Rows from block 3 of a small image classifier, named by matrix and row number. Rows with one number belong to one channel. Each number is 128 + 24 x the weight over its row's rms, rounded and kept within 0 to 255. All counts start at 0. Numbers have three digits each.
After each channel's rows are labels from the 100 images, of 14976, where the channel reaches its highest value: "peak on" is the class under the peak; "colour at peak" is the nearest of a few named colours to the mean colour under the peak. Only what is clearly more common there than usual is listed. The data: simulated grey scan slices of phantoms with and without marks. In brackets: how many of the 100.
# convs0: first 3x3 conv, stride 2 (model.blocks.3.convs.0.weight, 96x64x3x3, each kernel summed), inputs 0-31
# convs1: second 3x3 conv (model.blocks.3.convs.1.weight, 96x96x3x3, transposed, each kernel summed), outputs 0-47

convs0.70:155119116097158116141102115131099150123216141166107106130131121124117138124127187134150095108119
convs1.70:149109126110124148113138094093115140145121135140146099134153155118095099169113152111118113133147115170122133112108132097119114122141114123135125
peak on: soft tissue (70)
colour at peak: grey (99)

convs0.59:147116153158131138147184114127134124119113124130122159141075157111129109096137161124155145154117
convs1.59:069104089122082131090136089131110100124107131116132131112119147128119138141138093084152123121138118072140134130133107111079104137118126087144140
peak on: soft tissue (87)
colour at peak: grey (95)

convs0.34:137152167124124163144153127118166104132144141151111100122133139128124125133178079120150118133097
convs1.34:148123136115143102144133101086126098119092131137110110154122133120097102149157115101107098158128117135146080087198140139170117135107112167133124
peak on: mark (33)
colour at peak: grey (87)

convs0.60:168154110151148113088101151100141131103121153115115086135092104123115139123171135119138090135112
convs1.60:132171162122122115115168130137119130113119106132107091132128116137131155137152128153153131154124148134168161142105121121153170149149096155114117
peak on: mark (73)
colour at peak: grey (100)

convs0.90:120111146142127115187107127103123157135118147112088175151125169152148122129102132116120091109176
convs1.90:114129085120125116151108149145126129117161114095127137117134124111128073138137121088116148083126112156179111136094119100093103132150130097130101
peak on: soft tissue (55); organ (44)
colour at peak: grey (100)

convs0.21:103115113125137142130101118098127130177100108077116128109094073122128095114151110098132118139139
convs1.21:107093088095146150126122182153140146124125092140100142122124159074100085140109120106094103115137142157159078091080143124166115136153152109093106
peak on: lung or cavity (33)
colour at peak: grey (81)

convs0.12:115116112165125124085121116111145135183107132105169111146127096135131090127109090130108111123122
convs1.12:135168165078139110143114171140154134127137104119137102133159103130140175142157143151105170132116154123107110129123157153117142133111088164111121
peak on: mark (99)
colour at peak: grey (100)

convs0.15:117146108132134166137167115108213139137119120139122125144171085154130133126106100138113133146136
convs1.15:156145117119177126144125123113131081127112118120092067108094133145103093096107125137090136167107102109124089073155131135109135117109132089093118
peak on: mark (39)
colour at peak: grey (70)

convs0.36:103106119126111110114112098079167145137144122114111155140119141092098136105120162090128126129099
convs1.36:077119105140060148128117111138132137160141103132121100140126158069118115159077146127125110134135104171164137076135088130111113149141109118090111
peak on: organ (41)
colour at peak: grey (85)

convs0.89:098086162171097168134100117103128113137126140114091140146094108123092116126152102099085160143114
convs1.89:087113157090100108096108159133149122127075119150129149109173128123113133137161148097128139133112129148137144133124102129125116122106114136099136
peak on: mark (94)
colour at peak: grey (100)

convs0.13:141124156175105128116135111142099143115147146166101141149112118115110158158149140129167132166110
convs1.13:089142124121092132092115139131087105133160141113122126089122154112107116127123125114139105135130085175105132136127116109077132134145124099124178
peak on: soft tissue (50)
colour at peak: grey (94)

convs0.32:110112089125094121117140137171115110147169108133139125123124122124128119227131131129109128162142
convs1.32:114161146132105118120108118140108107105110160133100098146102135146106079091114124140112138146136075204141124123099116117102115125154121098142156
peak on: soft tissue (43)
colour at peak: grey (82)

convs0.27:140128148122104139108120118078119094111140159149149122126114100125120125104128087133133110125126
convs1.27:109158150117100110111176131098161100123158121130118138139144100169149149124140097114157141139105135117088149122146161153142150130148120154172146
peak on: mark (61)
colour at peak: grey (76)

convs0.48:106097090094116103130126132125123122078100098125120129113087118121131120119112130112098108115129
convs1.48:078135114116101169126128093118129127127148114139127149135135154161095120142037158102153110149143134115154133087089136128102128146142161078122156
peak on: soft tissue (67)
colour at peak: grey (92)

convs0.53:117112099115098113129164167131114140121110134178094113139106128120117112133220100133117118182159
convs1.53:125110144118105104100167125075112114111117130157140096124095129133127083174109072094163095136132124161142075092151169103147132121124100148126145
peak on: lung or cavity (30)
colour at peak: grey (90)

convs0.87:125135124106149116165102150091133140098113136134144106084127136095122116128132134192118078124108
convs1.87:117110113141139105117124137088105111143130106129118073134124130115133123157111096131123119100107146106186094092109118098128113129136111120111096
peak on: lung or cavity (61)
colour at peak: grey (85)

convs0.2:133117113113126146115075115127113197127128148125127135132120123102142112117162105153129101111138
convs1.2:121119081140134124121128148108106109137120133124130161101107155094143145141076132106116105138090112170118093124151124091098080122101117138106121
peak on: soft tissue (70); bone (30)
colour at peak: grey (78)

convs0.61:127119116140114108156150090130155089111127103147130140112131175106167235115125152111119135124151
convs1.61:095161103106136141135106127149087087133134117144100118144148129140110081136096149109073136076125116090145093054092119112152134158148109149119116
peak on: organ (38); lung or cavity (35)
colour at peak: grey (80)

convs0.10:119140144142150136127112165073179175126125157115113108073088106101121131130161155131124117101152
convs1.10:146123129131140112102141157108109125108111110100131051146063126113115077131104114131149181108152114108132106096079146101110121131149150101136120
peak on: lung or cavity (47); soft tissue (40)
colour at peak: grey (73)

convs0.44:140129143152113115137161120193118163119148111122103156133139141110110108158112121111117129124091
convs1.44:122125115138132131086128089108134097130123148111118144085107144129125110118115126119124130138138094179101131156135111095093079124108136077143147
peak on: soft tissue (84)
colour at peak: grey (100)

convs0.1:128125109109162110089098109117119081173160153144146102142111130127107189115126198117117131119094
convs1.1:096110132100123149106116094106107152143142117173157070113144107134082085149129148114111127110176116108093147099117103088112143129123134125141123
peak on: soft tissue (44)
colour at peak: grey (86)

convs0.20:105099111129156102085110166140116101142116151142079126127109093110147115148161117155095119097112
convs1.20:120114179147137085125138143136112111134134108144110153129146137131161122116143107154122134112090107143159171110139143129158154151151115114154150
peak on: lung or cavity (62)
colour at peak: grey (90)

convs0.51:125131128128113117152109171169160094133130119113132107085098131115148152224110118170176105128160
convs1.51:112147141134134127140101119120114146113089128143101110155126100163132115112118116152122168106138113128184130079077111105135125138168111082126124
peak on: organ (40)
colour at peak: grey (98)

convs0.11:149143160199142158087123159119141099111167180127135127118106114123107149090136141139154136130133
convs1.11:104159141127097071118120169127118139107131101132133075097140118137131125146165111102167125145115141158120128142108091127152110143140087142167122
peak on: mark (49)
colour at peak: grey (98)

convs0.37:141137150135135103120083114093115120184140130130114125117112121114129116117136150110080115099147
convs1.37:143135160084138123169111147151122103138122127097136070168113135175134060141126150096134159133121149154117120138090143083141122155144139149141093
peak on: lung or cavity (34)
colour at peak: grey (69)

convs0.31:157138157119126107102099156112131102147143181090138092129175104134120116154135121112192124117142
convs1.31:190115131107219123167108127112134184101118127113126083124124086125102112136105151111094114143122117143136124092121110126159106116114109100107120
peak on: organ (62)
colour at peak: grey (96)

convs0.56:108131120148121156135142116145117144084135116141145133134070173089104157138126103154126169128139
convs1.56:062141142097109113116122130108136110112117113151088112104142138168132110121177096103119113146108100148128114123137109125143147128114101118134126
peak on: mark (68)
colour at peak: grey (99)

convs0.62:103100109100133140124083160102106146130099157120179114160143133093108114109161150140084103123158
convs1.62:077098143143135094122115130112107141119138110132110117107094124147139151119121063140122125116118115146131091077122119105124124137153124142136084
peak on: mark (51)
colour at peak: grey (94)

convs0.25:120105158151095139122142103133118106129131152173089137125101165117100128124175120143138132148120
convs1.25:092091112112091087103147109099109110109107139129143086132113146109116077164112108091143087124127136179172094092151144095132094137135109117157142
peak on: bone (56)
colour at peak: white (28)

convs0.50:140125123171152111113100116152169092105166157149109113143127116110136194161096179124132127087135
convs1.50:094118149099112138117117101130082093120145121123134072128119124106106077146090143114147139122167098119133177116117095103096162140133123091179139
peak on: soft tissue (56)
colour at peak: grey (75)

convs0.33:140152150130147161113156121119155117109121124139153144158170102139124145112088160137151165152140
convs1.33:154099099121149111120117100107151082122121124123126077131089125149089076114126077121103101147100113116140083062126111112119132121121127099109083
peak on: mark (62)
colour at peak: grey (68)

convs0.57:150125100114099134117101058184111123104098104112110148155128128120147093129097124105130098102106
convs1.57:103138127128141160092150137139153135114109117115167129118147125098132206115068100113117166140143095126116121121109153127082080130128117086126114
peak on: bone (73)
colour at peak: white (71)

convs0.29:103101053086098148109125187108109118143137133152098129123131098126145135150157160137120124138150
convs1.29:123118120085138102114122127115103110087131111152140078151097122122127087093112073128133127115118144123135120090094168108122111137130114132109121
peak on: lung or cavity (44)
colour at peak: grey (82)